{
  "gain_aug_db": 6,
  "n_mels": 64,
  "hop_length": 160,
  "input": "log_mel",
  "task": "enhancement",
  "pixel_unshuffle": 2,
  "blocks_per_level": 2,
  "init": "kaiming_normal",
  "residual_init": "scaled_by_depth",
  "optimizer": "normuon",
  "muon_scale": "match_rms_adamw",
  "adamw_lr_other_params": 0.0013,
  "epochs": 16.7
}
Rows from block 4 of a small spectrogram enhancement model, named by matrix and row number. Rows with one number belong to one channel. Each number is 128 + 24 x the weight over its row's rms, rounded and kept within 0 to 255. All counts start at 0. Numbers have three digits each. After the name is the row's rms in percent of the matrix's.
After each channel's rows are labels from the 100 clips, of 14976, where the channel reaches its highest value: "responds to" is what is common among them; "peak in band" is the frequency band that holds the peak. Only what is clearly more common there than usual is listed. The data: drum patterns on synthesised drum kits. In brackets: how many of the 100.
# convs0: first 3x3 conv (model.mid.0.convs.0.weight, 384x384x3x3, each kernel summed), inputs 192-255
# convs1: second 3x3 conv (model.mid.0.convs.1.weight, 384x384x3x3, transposed, each kernel summed), outputs 192-255

convs0.201 099:117138100077154162121129155148113122152133100166116125153073123065122133152182111107161151148106117125127105104172108108131138144135166175149132113105142069095156137097142158136127136133168096
convs1.201 103:107139159138143111143070146107133088125119136114104149133132205131132130126111144127110149097147113084099132141101133111144122144139134100141148152084093166138114105117139109127184125130129134
responds to: pink noise (40)
peak in band: 4000 to 8000 Hz (100)

convs0.362 095:112121123115103112151131138130090115154122093144115113107132143124119144097094142115119136093055149111121116136091185098132128140140144182124117118134120093063118102087094104150137113158147202
convs1.362 094:143115146106147159107111138167120142125124129098106102133106144136138137201133110130086110153136137164110133131127125147132108136105145109111121144122084113139105136086122113164120092085089093
responds to: mains hum (37)
peak in band: 500 to 1000 Hz (90)

convs0.261 110:153125123144100136141119105149189153122123129102124147095116139203139170142095104127114119110139145141107121174128138151161118112130110097103111117098145155142147155127099153120175120132132098
convs1.261 114:126127099126135086099118158127097122120132095149123129156110101055128124134112096141106083155088106131124221142123137087145156128137133149127106131130133123146133118124097100068103109089134121
responds to: muffled (low-pass) (80)
peak in band: 250 to 500 Hz (79)

convs0.169 096:117105135092128106120132148143143127137144141092111129124162117177134111113157095112149125095157083142107086154120129116126174131172138098130119131143133167145136156119128091172090154145070089
convs1.169 117:157110138119146146144151093119091120135094089151143165100110083095160087143080155097120107134099129161147177151125174113091114121109089140109099132115113166112158118134135174134129059155128170
responds to: reverberation (68); text has "room" (68); text has "reverberant" (68)
peak in band: 1000 to 2000 Hz (83)

convs0.22 107:137128137149119157134100113154152115139174131137141089101129112100146143082116130165167160132132133174134146096149128156152140140096106195132098121135192146109124175132135088165127154113153126
convs1.22 105:096152124142105129107161096086080113122144155132118185107130130115136134164148106105125192121198129120134124162158126113124083138116164114137129127094116147108138107150156112104108096100144132
responds to: pink noise (26)
peak in band: 4000 to 8000 Hz (100)

convs0.233 094:149132152114139164135111123176155145105062167117104152140155117169135142160138153089122128112138101140087149160132165137100127124085117143122119101119151117163143134162107117133164108145107143
convs1.233 110:141166119115081106114100152133123115100140122142147179089140182109143114103102124160108121140102160079111150119154107124140110114091104125136113120097081125128121140132124124108089101088100141
responds to: muffled (low-pass) (38)
peak in band: 500 to 1000 Hz (32)

convs0.159 097:118136132130130121129082121155109138146097122101098157115157145163095142144098170149161085128085149098107157126117151085108131096149119132119114126117113126129139118137108095124092109100195135
convs1.159 101:125163144096159148154152155143149105112124122146109135131135138094136134109092129076126119155068147144116082103112107143093121121099115095087137152136094125159156114157188103166194121128127103
responds to: pink noise (29)
peak in band: 4000 to 8000 Hz (91)

convs0.191 113:138112047140118114141134111168164143120170161133124112172141134183142144115120142156123169116135163107156100143087169139158106140151124096102115147130149115161133149122125103122145100120108130
convs1.191 116:121134166133123122140103170104138109167134180141168093122106119146110127093104133134106179145079148098101112122149138115158171105145144126093108099121091159109128109159153095156100145111119092
responds to: muffled (low-pass) (93); snare (80)
peak in band: 250 to 500 Hz (97)

convs0.145 106:175129100137144111121103134103105121126178163143140155136098125126184104108137126148122126098099136114118096117164151158112141130102148138117116106174185151113125133144159115138106110137171107
convs1.145 095:129096123113112132142127090123124129173137108117121109126085118131136126094130138162106119084093132117129145130121114112118136117133128131100125093100107111136125139117117160133127124122155112
responds to: pink noise (28)
peak in band: 500 to 1000 Hz (30)

convs0.150 099:148160134158129158105154179159145121122157154147128129114090152129113139141152123163121149153167149109107130155139084097114134135154108171133170159114150135123082117123120130145147129098128109
convs1.150 093:118119166112131107121126108099103144144127102119155107144121122132158174152107087133145156140107123138162129151115126142086118125149151065148141111148123129175107111108135104108111147078129141
responds to: reverberation (63); text has "room" (63); text has "reverberant" (63)
peak in band: 500 to 1000 Hz (40)

convs0.175 100:166160141119140170148122055129125109124123136165083145108126077106045149138142123078145161141084108082087119182152135119115118101146144135111115136090106114134115121123101095120130115122140137
convs1.175 099:089135112147103131132086173125109101090133155126133149142125145169144136144124127138118102135125087106134143175131116140102141151148135110129104124125149114138092142169140145130098110128131122
responds to: pink noise (30)
peak in band: 4000 to 8000 Hz (98)

convs0.73 100:192122151124158145195126145138125099129139138127158110125116097104129132117132125121142138107133090136164120113119141178177161111119104153129139148140159128107113115115118083143111183138089126
convs1.73 100:138150119124110110086124096112096129093178112160103118111152162135171113133129125060125173116132132159095133129120167084073093140187159111159119130133117121115120115129144155145115103145122137
responds to: reverberation (77); text has "room" (77); text has "reverberant" (77); one drop (25)
peak in band: 500 to 1000 Hz (77)

convs0.100 090:120153134162116141105123111160113121123092106135115127155127135127133178147124116129126145150102140168154131117121142153103148144142129134110116168100141174164169124137087143096120110134155089
convs1.100 093:104126119145089117157089136140134149153177171095117122149087123117153085120092120167113162100167121100094207117113157084219181158104139148107118135127120124134154112155180109102104092112148158
responds to: muffled (low-pass) (31)
peak in band: 250 to 500 Hz (100)